Rows from block 5 of a small multi-label image tagger, named by matrix and row number. Rows with one number within an expert belong to one neuron, the router's apart. Each number is 500 + 40 x the weight over its row's rms, rounded and kept within 0 to 999. All counts start at 0. Numbers have three digits each.
After each expert's rows are labels from the 100 images, of 14976, where the router gives the expert most weight on average: "strongest on" is what is common among them. Only what is clearly more common there than usual is listed. The data: histories of elementary cellular automata, time running down. In brackets: how many of the 100, against the usual share in percent.
# router: router (model.blocks.5.mlp.router.weight, 16x192, trained with AdamW), inputs 0-63
# up: expert up (model.blocks.5.mlp.up, 16x192x192), inputs 0-63
# down: expert down (model.blocks.5.mlp.down, 16x192x192, transposed), outputs 0-63

# expert 12
router.12:538514515508526551444501489503469436528536527581509501435454495497435531480546512504453491482515448437465486501583491548497531586457449445447457478429488523436504457527414474525516500578479485
up.0:527517514447454397583472546551481520512551601549446532474486480407404488500517489521505460519468525525489438458531468523542499574485525524491496548592478460486506504497492447472512567544517481
down.0:483492473530426442496469512408421489487502500464523464544506520485524560443552502516526467494490530441456540421505521452486506480546515449570487516459488517488471497436521473509526527548440517
up.1:449489481526550498483506529580573478488546550482510509528549544548442533495480474565462465516529513445512554522486452476519523477489491420491534458450525544410510467455552551507421503549490526
down.1:469526499497493497545473482468501455471502500563530491462493504531483437503510576491544476525420533548452474548492491483517515518546525562502454583479496476476482486504482473453551563377479496
up.2:525508530541530561508480468519509494448559518501461522525515563514510473559461554494434522552493604473467422496470444467586588490489481507429492516554434490441435501456501535494507443495460468
down.2:463462560554512543508471508478503551514499449590490480452547492538383494506504454544491558476498396553487505495487506537506483502520480515458451515465512514556417522492513479527554524453593541
up.3:466537469534531497545467501523500507576526566577507422491469499508475537538532513465432473468541513476478583514503492562537558470471478527488462523428521506545457446465444597482527499444459463
down.3:565440512493531537452512521465519463524594541537502551470527517479478470523478510542439506465430435462377507475524537502515475480480519544527545465519509483447558481441501456497501448580533519
up.4:490468500571469536555447550520480460534501501604488468499510544534548504440495415443432591462475525550544525484520577535530566470488503452441496454552492473556450504498468540442487462545473420
down.4:545577489490446499464511481458504481529508520487527527360490536548474528436537447535491614533490458488511435459536493544474485494552433467480569533436490480527435476566505449437554486506486517
up.5:491612546461501471568501516484478401458549471514429448565545545526499509466504459505501512558554542509493496460553452574470459526579462493543474490442499440470462488470489511456507510500541453
down.5:480512452548535437476474503491513521553544493536473448470439492497534529513558553505548439556588581542547454514513515494491537525488431547598522545485517520587582480508388486517533506464584498
up.6:472522467557525482463438458502520476565545552518461497483439462562477494445581596520495438546508570520531561458562459517460475521505478439522477560537480474591545482497489443570528466518422530
down.6:439418548517512582536569507558479493472435534484547524457566484479540478519499461469462572430478497519512500513456576521494518447482606494539564504429458552435536464521476452512487504402563499
strongest on: 100 turns on (98 vs 50.2); 001 turns on (97 vs 49.9); 000 turns on (88 vs 50.1)

# expert 1
router.1:498500546495476558461501526455485476496484430501486498505576541522436494511540457470440566490537524479539549525507463521577501418587504567501470502471518430486463439496489486495493534505520538
up.7:429497515417502484496472482485493513422542516527536578468511515420528457540502532582547483552398540462555468481473478509475545466502477471468507486494558515461438498519529503509538548530447518
down.7:559515518497512519458496461527561593544478474589555417511496466510572479578490415500586534488502435536431507470379437529494488481433504518511429492551443428456495575472507505513499494510595468
up.8:445440440521513419498464555568500433560558491550464550419443532558533533545475534533583459563426477492487490469503558484541530476590536578509526422555583556541511491495513475458446530463469484
down.8:600492501505523553441554454485466469463471488449495516554510506443503480445543468526481545520480534524469430483531450537456533519422469504551486518488502584454430467562494509458492511582482479
up.9:496488509519429467480497396546494589488440521547530501430490438494481439512451463545415550445483498526563494525589531515518490503458533506501466424543455518536460469503523468559474439520534498
down.9:459513567511490566482492536465581537537525496421499490484520489513513521522506534462525563538527477550516531474429398481485464474469522448517477562439404551549513517519543474484508465558504513
up.10:485460531549569528560494487505549461478532529512465505514560478560545503480501522458472492497524503501500502607461509479502510503436455515503470459470476452564467475549585518508553478549533457
down.10:548513460480536449502431518528519544514466498524504562456476525552419487553513451496489523488563437552522570499516439503523503488514549562467476528580428467471442542506514405507374497520520535
up.11:538470384595528457523487534559506455495542448508524504438453508502556538419525571534492497453482516570473453544512464518481476489508569488559480508544467538515437523494530532483412499552520499
down.11:578412444474532475516525490501514498474546575514519528440486451470456514496412479513536491506426500498470491470513489612431541572465513532512438578439494483460554492491458509487428481499532559
up.12:487521469482527495529425527503564540551464477498532523548478475524548507425408458503624557499524540510461468515474479531498512495528507483476529470527517492513561431515467588481448535502497428
down.12:582544465509480529532571453435475403560517519523470495546494533506551453503485510467471523587458521513492521530488558472511537497533511513473493595544499463480449509546405466457575543523590527
up.13:488488478492486521512525433582509511494457538536499506508510467460492491508511538462520507548566444506480544554519410505590487492517456551559543521509471543508560456520462485480459420531522508
down.13:540532515525564472501488520533565501489598518483506444528485529477534526572483435487383455526485518548509457508510502453485544474503517491402446471522534475462461539462540523518495478528500444
strongest on: 010 turns on (100 vs 50.4)

# expert 0
router.0:485523406520508448521519506506510556492573473505546570500479414466459537472504497514489503453565488473439526497509567481466444494455527472488486461450528486486499480552520498484506438523529507
up.0:432517426454501531524543509545547513435533540434467460495483480532515474472515432490562523467515490476519542434576430520548534525489480471479537501475538508436550519457473426444468499374578464
down.0:558464534479526455454490540497448473475482471494459458513532485488494618507525497504442444444503462482557472545490525500479460546516493464481456519525505481560504515534490489600564543467466486
up.1:455513399467477503398464454445537554473486492463486580474524502436494474512501446468462512455527480510494446540452461551473487453471523527479487457510564508520461553444462517535453549510555485
down.1:472499545588433492491491455466516486528521446511506496536537449513571484536506498520581513489512448445425541486476512494482470458501435540491534547505503492560475468427481467569610559524519429
up.2:478501487451497515509516541491475589589495471539519530484492529546515453477438548489482492532527456527479542557489533529412521483537588536564565458547496443524529553474585457487514542428502561
down.2:471523526464462451488577435517532532469492467456491542533462499498550529464584479527428563495513520457480462534531493495563474529485429494421489549452451538499480480519515520469470421500483506
up.3:538451504479529503465411440537535516540510505463450480483437464499562437504416435556432517551471499531433466506502503508422514498535574491542489488522466514525473494495570557496549537519430498
down.3:454580535544541512521506456508489440467425527559614488510539505490487508538557520481495456544497565446498472411485504491442478546444537516509488486533492503464518505569555510459505461517501490
up.4:556584525555522483518488518489521542481534491510534491503444525510452484476544575514529479518538489483488517497387513513460500498534422448423546450551506461499512522508502530494463454452496540
down.4:453504502510458497546468534540453456441526509457501514460544429486551539548514455458471488446502459524522546503543568499438482434400505463547561460391535521491484487557464487512547447568418474
up.5:526540443526506525501498513546433535432474539524537499484520466538553527514387566519569434546504552510459496494519583523428476439491571571519493450518483487458521467479519453433495538505489518
down.5:471519542542476466428562533456471485476457476606518479559483504445442588587585487483507520441469496504568467473455477506479482548451452414512430496531531481526469512528482614468557529539450520
up.6:573559488497471544516576507460547437492488506515542498558489517463500509472470528584460501495514485500432465533528466507603509514518472448468403502435494446455516547487614538511458509493473490
down.6:481458540499501465462441532595536541530485455471500485559471482583463475534530528462576533514469553464537469447498584476419489492451479487483557525509538556510492453450455503479511464513557480
strongest on: large cells (100 vs 39.9); 010 turns on (96 vs 50.4)

# expert 11
router.11:410512469484428473429500493558532499546440584537495499479461530498545461548534532526475466485528464514456562488485524569505522499539459471534542555459441512582557492427465435506465457459476539
up.0:497516520446506595462430497559438473507423476493556497509466528483550486516508519388540483503487529525525461491451437488561575540535476575445502504541501505484416481504507485494515495501523469
down.0:485496513457413561489512467512510455509447485498382523541497491543515521485484499536595529464514529476532422621478478542505492511480445480479542465538461544452463549384500448468463507427456551
up.1:470537566464467421518491486507446492502556471544436534475507498476533531495469506499513469462436383449547465524566542496542551483578501463489526553477527457577522537540518499494520493476504504
down.1:507472561523476478462544516582400607502479390477566528501502528482520496518471483468496532520473474468518463420570483414479495511479409477520510438544498481486579541573489488504509472494583533
up.2:533460540405559474521522446456477561527477567502490561512496535451446477498512496456520520521495424454514549557461493540518472406487510502467501530563426452500495458459496562458543529458512458
down.2:457446475519457474478494595455486500491477422530510518432554526471500466534495544519458432515426525500512494444502460470496575503561489522476532480467572460503526572496517475517493519510423543
up.3:434474617496464506477566470563436492490511484477525481478505508509488460567470565560511481479522456535484544482501539532527542470548422496478515515429469460479479469509548496506515484583494518
down.3:495464493525528480508415461503486563516572512529538493528513487541404519430511520472492453589507460436529500489491493473529536563479477480493468458562506523582541498514461482523467461453523540
up.4:507495534485494521489462511558507458524517479492446501497497535508565595515545528498566584427437477456483498564531453478422540543467550482538463476579551531531419517511456552426525502482445501
down.4:522473519563512430527518503498454512487475480502437454515549522461494498602558499521465487484471539504533536555478495484534496489445526529456483487499500484546471488557585530400497485501534509
up.5:557553521487502494442495465577480529539453536457457530449549418486549473572494532431445510503452502523550478529469482424513529477451427525495475580497501489554500487471529579443568498512489509
down.5:430489512435606564474485462477434595486478543410505466515478526523546561505483547540526470581508468571507442442531529488464542532446490480559526538517483477524481529470569461461450485423546533
up.6:542460517470531481535494490499539447473446444513480457447467537520481541505489434525441492492563478518486493478515494523451538513428471478457461487534409463540506487480475498432558534519556522
down.6:469532531470424538508500489514507585524581534456546505453477509464505458530492484456466601607508557504512530498464510532522477469483434529465529567525488562529508524505506449544415439543494518
strongest on: 100 turns on (81 vs 50.2)

# expert 15
router.15:512496558568494466566471492515506580494506475528541526439459470476480536585523563527556522490484479439554463546526456423444494523452491543526541447513453489437495522505542471479471478496489451
up.7:508479549522545460446494481540472503480509524458459453547442547553512485581471509476479498499439510430443558488551546507506548465454507542491464516508518482513478488562482512457478561437509509
down.7:514500473499471433470515517592510534440470513457477549459527484466448498479519521525469543495528505555553478525474493504489453448488505462537515500448413498515507560495590520525507405495490481
up.8:528479518501525525478509560487539516410538592474503470528444500487472475582562456496494474467541532507493532564449507445492480492486473480490521539468447464541462540465512545461482504457438498
down.8:499481519435467498519449451496441528555475446501499452528516561489481504464520502495520487496509533506510569473448506504486562541511444526498538422514550512453580536467436441551497568560539500
up.9:516451462489520481538608474518500451548440504537580486493460505451487515547478525551469503447475552509560560499561487485520533550473499417483530441442453502458406548565531570522514500514530532
down.9:469494482562508550471392532490487568486503502507477481545520570504534499465432416437473535582513422501458411549463522412478519508487430602474462543547478530495504466467499463493504516530487501
up.10:504502474551489517504541518492492499499559464450535467523509500458493473497512500416521466523452536563540476554533511528508530540462457484539444504469471488458442561474434524470487516503427536
down.10:522478479477559445510531460531453472488498608521539534560519526473540523494435510459487517493539530522438498484518495511577454511482440516551531487552455496585512491499503592490568451610488440
up.11:449603527504488518523493418533459444502479521531502492476525507534564417520457498478545483417508523469513431487507580494527478538481496523474530562555515477514504459460503470511491584511446558
down.11:471466403512484517471533546541501443509461520477481486496553513516496515495524454424472445489504574574491526487542444473517479429512537428529478474495530510525460428483514530503456468564491515
up.12:483523404531517585511517508470501451467501496476541542531439522479479528468389460545520515485487531558534513532540470479549453471564476485486506504508603564511499522502569549494515549421509511
down.12:569524544490467507501513475545526551504436486438540490431535488514458508570535487445516513536533455537405487519414543500525511492461527574511486543462404496494511555522526515558548524492495479
up.13:508496476470538531570461529505424562559529469432450476446470500483524505516466536565448533592435471475489509528532495481410559551540538536510507508497559554453512494520509450523474530533525413
down.13:490405525421563489518462561543499501449462471509492456532529572492451434567503482495517545523515496464513512472478546473480567518516514407474526473594512489492514543488513529472610526585508481
strongest on: 111 turns on (100 vs 50); 110 turns on (100 vs 50.3); 011 turns on (100 vs 51.1); 101 turns on (90 vs 49.4)

# expert 2
router.2:494420500587528467524487492499490538515466479524497453492546477489542513502413428506513482518485482498571528542481502460522499479569494497557456441566463467501505576493552521476488484499470480
up.0:456545508567501503422424503480476544423439465491493418493551507511508493523479564494448490541525522507437517548529491499494529565527482463479517454544453501524480522549461503560497582506523477
down.0:525498491449471525566539568492475472502542516420439504509479470423493487478570459505516453489519462476475519480566480483575445542519486515481524432561545586463446512411517485529495494563444518
up.1:494505436483569498512450511461486475480534515476531391543589457498533457497468489514453483569452576488474526486496501496549474469500512548454559528553524493509560393473464529530525529461544517
down.1:534496527436530513523551528531523498495472493545535561469516515447507500507516510557544531416423480533461405554569489500534603491616555479483476471402573519474474510518488451517481477529497536
up.2:531479493466491470539557519535475591578462573517491549531443505477450500470512483495448518460473488470508577543552523499582451544465483498598526467534490514506557569486567513497504467524470555
down.2:542457573514428523476461491505543407486437466512569547452518515480558471513527526483568490468452475462496450541435475556455430492539543537398500508433439516500482471418478529466521504503457489
up.3:490385509474539526480488479465495439510448515489487471421469584468490480559509542525445513514434475469539561483465480483462445509532495469458496491507578482543500495420529459505539505537538514
down.3:468492479456526570526517516473531565486459507490432478544527436481451506474575494543538511466441506451447504479502565511526510468451511539514479549445452545420463515539473497513493444442437500
up.4:425518514407408477565535506539482585524532493556502538522480427515516437487477482564526555456462577454517510508529532486504464490500540541542557492496437551500522487496554493451487558571549503
down.4:483472503588577471478485494533538391442451514480468486505469500483502546500522545524491472503494454469497479462536546497506472506552511456426524556502589439511486521471566467552544500464464553
up.5:478448499484566481509493543526451545455516534489541448471540465461454488464420568481485496531550495510482563492492456529436507520609527469512496502490523493540441482459515462490521561521601473
down.5:543498500560482523519604483452524496546489512459482495532520535487513441494555419599514440503553472468597521531555531461504447501405567456440533475546492395472514546584468508504455475480502413
up.6:538507486458494568467555489491520477554445498470524490418556480512477417562474448511467512426492570473537465451585482569478548549487499513482479502503523549515473446452501451489531607490492528
down.6:527531560586488509525498544483436482485494484512470495492403533489495553525506581489528459494487400424549501480464498469485465534569429528465480539458508414557557516484492555522481524448488488
strongest on: 010 turns on (98 vs 50.4); 101 turns on (79 vs 49.4); 110 turns on (78 vs 50.3)

# expert 5
router.5:479517457574466473444481474560465489510512451503486491494467451456493449432469507474502592509494477458462506447440539480475442536535512452466501508513514571488433538527554561554521514507495527
up.0:499472496529496485568467461548507480585426487460534471507548458574550507522516524521480495469484498465599512494421419453513576461515522528525462523533506523482465446515509491511446461470499502
down.0:456449555495463529501530539501505493529558482571467486479503537560474455480507506577536475539558519478501535525419472515492452514461470444524531507486456483431486551480437496469541457519498488
up.1:469513554503509474499517532483523521483481505521519451532552519502463510518482506585521545613513510599545508461454430503447519566440481487469535481536479482499501504531456485533523527515509456
down.1:502487491467542439474416521531546486505570498482536503463488550501526503497557576525533496526479485489541523453515473497477457502474455540448501538483481509506534482510573559501487530434476567
up.2:519554464523536539511506621552492509522552509534472509504457490444482462376486506479514473506442462567510484541540534476486511515454544516432517470464474500428492477518509519478496516454502527
down.2:522482434572537470493470410471514472473501446404458493460504544524591469573449455443486422486614484525568512456500483499549495428558418498453488530512544526524468560450470490480511551514561491
up.3:454567494491554469465533503551539512483527556489468538513438578408502491437492469437462595491488490480509493461517462489493512462499543512531439501567523565455522547483555466536472556503543545
down.3:486499431589583491473467509538463458542547458522527566448521527469461479454485523535496456495471477457477477473478523462502553541476498508488492411446544472502545505485458489485465470431451482
up.4:564498487508473522558475526479542501537548414549575547433432469463554532500488483491547520559552484548515513480493544550498563537465554533562478489491576506420488498500531468509472471471536541
down.4:549563519481524451524548542454550489554478521529487541399480484495418537499504522511468526519532511508531493518516477464523481500464509493546459469514401592489509487559503491515446483489484493
up.5:549448527508470522558531485539534476587437531444531461477489519448489470491398468548552537557524532456533523501551470483570490546499472474479500479540507512567485477558453518431523486530452526
down.5:490590498427482485514474504489456555507496498543398446535499473533464521520500456548474502486482502510530481453509565493510618424483492517576534489447509494490567524537505492530505490526485508
up.6:484460495546477481512547526449431510549440481598516512491511535398500545496522503427520463422537519511480482520508439543447535480447541540480447509526460506535482469491512448507476477505536489
down.6:563519504521544462528529460544536498456488551483460479491490536516451469500554495527467476510462497539552484497434492514523432533517502422468527429555502579494483551459495498539519511496509482
strongest on: 000 turns on (98 vs 50.1)

# expert 6
router.6:526480489431589450492468481514558516512564531458481514491524532583483460496541508523561512472494588540584433526435474482474469461438445476458522526514414486495485446504419555436448474503445479
up.0:455544493537548447518499485565485496507458520538543548541487506419453496528479456481416536584478493585485495469512489535463498472509415400499558386523538538501553483524496559572560574485513502
down.0:542526569420461454498473535480538530563530489500588522519516373475478492486488516490544486508458501454473514525492495514497505433522495493490514502495546450579484529483456490511484499463442522
up.1:417514536415476470506517534439484485495498564513508575498533521439559544487523520511467538524518513507508498500485478468507519510570503551500418469528485537485512459490502503516530492509443476
down.1:556456453516542499566526457548477496482503440463500448496590507451574520466497557492470478500453542465511516472535531529520539567525482565478484567502532595493548513427512503570510479488494392
up.2:450445556429500502531452507475516498504587484479557546522485507558491478546532489558561564524432492591489484413524488470516447515468439571557533535486511514508455486527444461549573470481467485
down.2:463465482529469498478541487499563509501454494477552547525525459525518454536476425578478420438559515488529461511516504406474389479491532524462539492442504513493483477504539454503500500494480490
up.3:427510446567517484540550476476458519452524587415488517521490443533544593498495473521533494479450532400555498528521487567533436464546547531475437493504433566473520496452516459539481486519471456
down.3:489534598556450498457537526491481429556522426495520484463466503478434495474497534547481521497447456491560497478488575478500548517503571529535558474427499454526482461538524595523537550483479577
up.4:478428517495526543511444508477460483469485544495504464471516479513471456489514531492543522453536459463471539467507460531475510497453502584494460549426506456553486492567497509511527503478451349
down.4:453528438565459591493520457536464512500483557523500549519481517483535434543537473487524545488580509522507479470465498581539532524533479427533496532540545505506563481424462489488512485481586491
up.5:513473539582534422470546438464542500508493463512476478447588483507505506537414437503500523479521453549496518489511506464468431494507542573479602457421461542489506424544447455506493469525597563
down.5:464529491510480406553554507454525523490476480396493491607464517452474436452536530519495507508468507507565455502438511535534441528539480504504566492530540461522540543538505518541477526523425519
up.6:448551468563442436455455523462497434559453475529539460405476447530487424522549535430477483531455443475475438513490503535566524498533435546550454497532468519515589517499516423456418476465522468
down.6:558534517442502589500521480459483456507508536510558535493485536555444523460461503492522540466525548487550503453506538471536526454485554407540505501519507454479466529515504518510426526519532463
strongest on: 000 turns on (96 vs 50.1); 001 turns on (85 vs 49.9); rule: rule 131 (31 vs 0.4); rule: rule 35 (29 vs 0.4)

# expert 8
router.8:518538481486470534461534539475484514415510477483564537499511526469512443541524477537499491562509554603491516490478476543519451448493485494515457576486549455531593511501524545525503478492498509
up.0:530450514534532492443469543484520546519500528423506517474545463488470519388461547503568543498485551483490462531488466508477506570594470481472509444603528484437463517543459454484522425485520416
down.0:545586556513488540504436485492477503521452516549525524580457539479399515530515529471447549443500596496503554480493519420534507516449483545552502544501519506475575570508511478487498522519469547
up.1:546401555511531457506529456501576492552531510509430505607546551492499478536488519467529545503544524459534492511424578430456494567522497515488468440523417500485506543522513393536418503498474484
down.1:471450528505523488475479423499503493491496434547534543473529582463469467478517538522588521494552462582455450462472409485501493478550534485503437483489456524405483518558504463549483477513549437
up.2:513556514496545465458450403511546465549468482500455469514543598520490452460569465533522460458488509510571477483516542510460487493496534457504491464485439527437434494514518474486460443555519506
down.2:463503533537432436408512547495475531451577472516466538547513473515524554439446527575542520509553474509470560511539517435465513489523520405500556551520531512514527588554525496468483493502513537
up.3:547500464527498466484487495536453509525479570584514487520523496413490490489467422526511461502475473523528497519503522610477475547495556510521560515473515413505482497455468549531557496563417492
down.3:487496548417487476443468549489486508511463421432493481476494454512514514570503527500461454536489574526482440551456502463512508426480450482553516479471541533538473501405449521488519437485545465
up.4:535426468436522496485539487478527473486572523469496542557609458493588480494460470441543467512566519469497527470469464453515411481555489516419565509540500537495520457521507530469445516540485501
down.4:435500433548513455541491559556581525549496553503515524475492505475522600504434489464476477462513476479532497546520496424494460506546461576484442538460504454557473474537462479553493531498487467
up.5:480526531507534537493508486547485522415515477552498518578512494497409459526454538502506513500498525464467475552481512518466460461486504448421466507418535506508512568510554498463463529443493512
down.5:465549522590517527487506538468513472505447529549509495538504471556480597457469526550487427479492521443520492509517513551478480498513555541447527493517482440488515547547470553484509534511412541
up.6:420486528458474482452481501505550437602514446563492561486541539578516516518464475402473489552458494501477442589497476505501516371515481516529534486474491492506445515509485465512474561475497518
down.6:485535517559558446499488493394537556481535548485413534420498545483430489534533507560469477458628463575514508472508491512421402536501473512464526494515525521479523503521481489449550491503498455
strongest on: 001 turns on (100 vs 49.9)

# expert 3
router.3:471512532527542495506432472561500497562452558545450539476523481516541521470504552484531501496431519459509456497432471461441550546521494475504495504563476515478424519440498511482563543446427456
up.0:490520474445507498441522452463505494519518506510542555397525471489520501441551469511495427517536489486481462483518472560473455475458549448554560465539463459533511546491478529427455551551500564
down.0:555560583486457513552437504479485543534483580549513439536488513503502445431521480488450496471446473443558484498530524520466495615494510489526468562488550452487477505499527463501521482537515463
up.1:514433465505504537460525507504519453511461527531547429514420505504515471577496505466459502448449466471424512457506522535519457492504522463507434545532480452462452516505397554501519532512488552
down.1:511487506523464554498531540411536483523569500483529466538551441494485506519455469487491536439560536522409512457567530456561529487530478466545439569402533505488522534489540474528553510553521456
up.2:485473543434473543541488489535470440498523547482505488498584534528535519512486457527536475484422486508473491518524469534495511490502492531506564496530485473528527548488588489383532536482536433
down.2:500546451459492472457556492497514535503495502494506565480526439517550420524534497514534475527492568531466508525449557487507446474514554491523534536515476597504528508503491408542453524529383504
up.3:478528535449433582534516553513465550530509467470522499514540468581518503474494413527470535501447509491481546519512502525533523514569551473503443478548490454565505472549523525494455549513504528
down.3:553436482439439543563494491364503490518547475526485581515450444495473507598476536440553474482461510514555486423479454505581492482514505522474515555488485532513463513487479529526445484442431498
up.4:488506502519540514500551536526510548493577521530480539476546432474515437558405420588516594472467489495419484415510546488487548477480475544456442469469564503471479486501538423488450473536547500
down.4:521511524430606493495453509438466484452469426454491492474455509505484562488443461512565461520412483515538539488604399544458507489532486462541473512556531547535480559564572493542485506436518458
up.5:552546497508539611486423482457464546498516552470519433398464545498443501406442549527443539483492477486516456425594543455474562476432452527556485463556504480491543365543495447528510535521505494
down.5:447521496493484505419471503530483532586482462437506550449526491489482483444462488533465514485441576501475571509462560493462468490542483534535572512439457458535484528525496432517484532491485533
up.6:521526546463541485550513488478494470448500437422536493514497528555438502530511565457519448570495521511505517519483418521514546418491473494482515387484472464549474449476433513485518540518475527
down.6:498526499464489486500479538490426440522526481477492504492530457521499559532531530494454528498484488555537510535470526471525564456527508472520450519522419568534537501493439519481475465477497494
strongest on: 100 turns on (90 vs 50.2); 101 turns on (84 vs 49.4); 001 turns on (82 vs 49.9)

# expert 9
router.9:513443502442480492551492493442489460501440486386466501566468515485541544512542458467526454502467487466456492523525514550505477553442568479529531522532532570585518538516508455539492563539515461
up.0:488497558535529487482511579535417493502509511493552449488507566468553472509464469509570459421504490513542537506545521489483438509563458527491546487496483430552489498536446532574462497478565520
down.0:545557471468596534518456549494506478523595489495502534519493438496502530559460501486549523495518466459575482513478453534553546396512531481426541514525432493464490510491521498416512483553521512
up.1:485479496497484485563450420477499508497434526545423502541541481468507516510439485468448514458474556465511453556557455435508523548500526548526502441502583503475511545475510537480539512443388538
down.1:485520548455504509515526474544509506481466541468516454601500475504533475510528407428525442419455541525555401601555532447467495570562556480518489501419624543464469503499530497481550411468490549
up.2:567467476506511521462565528508455469496459534452479456593489483482433474478506504410497484500499507444536509573407460548516609482443500552525452384516569521492583479494455476552471532511539502
down.2:469482449469438511529506520474503489525433451499538492530509471422513526495547518570501532563495437555594522458533467510527423489589515482438488603435474458468448531537542485508488544535535528
up.3:452580492435454545448446514532460482580506560477526526499487515481479471531511543559515478425535531492506469421491448494460485487498539516458388457477472490558421438509548455551492491496494480
down.3:524520548530574590455539507507470519526540490484497543464459517570542547424464514484457528469504487488458503589514503500572514450479522446494580542503471528396551476505463498427481419462488535
up.4:455532465518506540450455479439500533512558484511498505496457560545485504518475557504486477472504417448536487504491455520447518454445495551550508509525511497511521539487553482474475599464524529
down.4:541459453491497480513611489506562519481478479531564541544499452512421534453616450586514532513556505514484510495473526479471501500536428525492425474453432468533542446506439501537469496481517435
up.5:535486402508467544499476493562491462465576505470530475483504536506596471438510458507473508512481465492485549479506471553463511462531498527544550473520488458577453518440452544488512477524483522
down.5:585468466487498464507501488493585505566545509561491604466478486508435512487486582518464556486532452511511560509513523463490464487483448466511530480534545456440540486466527522444503479481465502
up.6:529396542549554421505529499511537434552437490467439427518480499535490516598473573452471547468478446502502534451490495488496523507499492425475509507486435466513522500498465573462511534461515486
down.6:569491459481451569505452520476518512457504469430494547475426558536597470456465525430468547591512519532498511526511512433487411531503493586481493532512484487458478497478431482483403565569515520
strongest on: 111 turns on (100 vs 50); 100 turns on (85 vs 50.2); 000 turns on (81 vs 50.1)

# expert 7
router.7:487496508468527546592545480445506507519488496498462442528444541467562527450504516486547495487460456496543542546549524495545472509519526548526527492470521572477488564529490480448473513494500524
up.0:476499488545502497473498435451502577500517492510555503466473547573522355537560507462516477547513571459497479489565494499538547446467489510506464432489490510485506509508518474481473518551557464
down.0:512472486392527505500552520494520493520441470492499476546480485493562605520475529482461526458456481482500501459488465450469441535485498540559612519531480573545475567513521536480533456417467549
up.1:482511537498528409469549443537472526515472524441497472460466517472509410528506469555534522452455550499520513472441567452482531493481468490498534518497483512455475555562503468547552530485513410
down.1:484504534491501520489486539576530464505497559483492470513536552529582474513488432495518573480518420554495505510538479565513472534494456551550446455552466461511589490542508522469616447514497573
up.2:558564573538526486488453529473544504469462432523484463473525504536441521487542468574486477446457414493495520531547463584434515483525530545511491463505517487466494595502512485530523401528519576
down.2:487515432405542544523558593530559447512552601490519540621494474515483467491516478528506534561505500475537542563488564509491489528433453428467534551431463512489491461534480495498502521488480459
up.3:532438391516484526472479508478520464449507529521463469508514514494562471546426499526488499467470506565583488541509487486453522494530470591602435483484554499557515565521518452526508498477515468
down.3:513461540481461499516467549540421529568464480450502530455502484438452517460579455476540478494470509475481571497518483467471510550489532447494458533489470528465450511513516528532500469460534451
up.4:442527522506452541419492526411498513483474483526532401529534458493517564558430497496475449496504530394504500548472436477499496496496538475469485511543541463532522527537489563446537511483508514
down.4:464437468476533443497555481473534503514507458447443501470483590478526498454483479456525514468498528443579494517485490528484501470580488504552581513478498578448522444474462479482494469543545488
up.5:446575538477560528500466507560515491510498495508497470332435494487618478487506480592485487489513490493492511529520557526513542459508433507558497490469534510511481521435449523474554439521535517
down.5:554460488471542481507491501547512519478441502439481544568502484494577507414539538468499476571495507505525483547458501548472523519518510479460445505533530518496498502558491449489538577441490441
up.6:413564503473459457456505449450527495561506460488523513490482484548540534461444524500506500404444417470493488466552522498483506475619498457500544490504476561565473469392531530554538503482475573
down.6:596456537444503517559481541471500513407531555493491529525542540582439546544466478434443421455521527495437474543532460503492518533485479579436481481472485466429531540615507453506528511534474407
strongest on: 111 turns on (100 vs 50); 000 turns on (99 vs 50.1); rule: rule 165 (33 vs 0.3)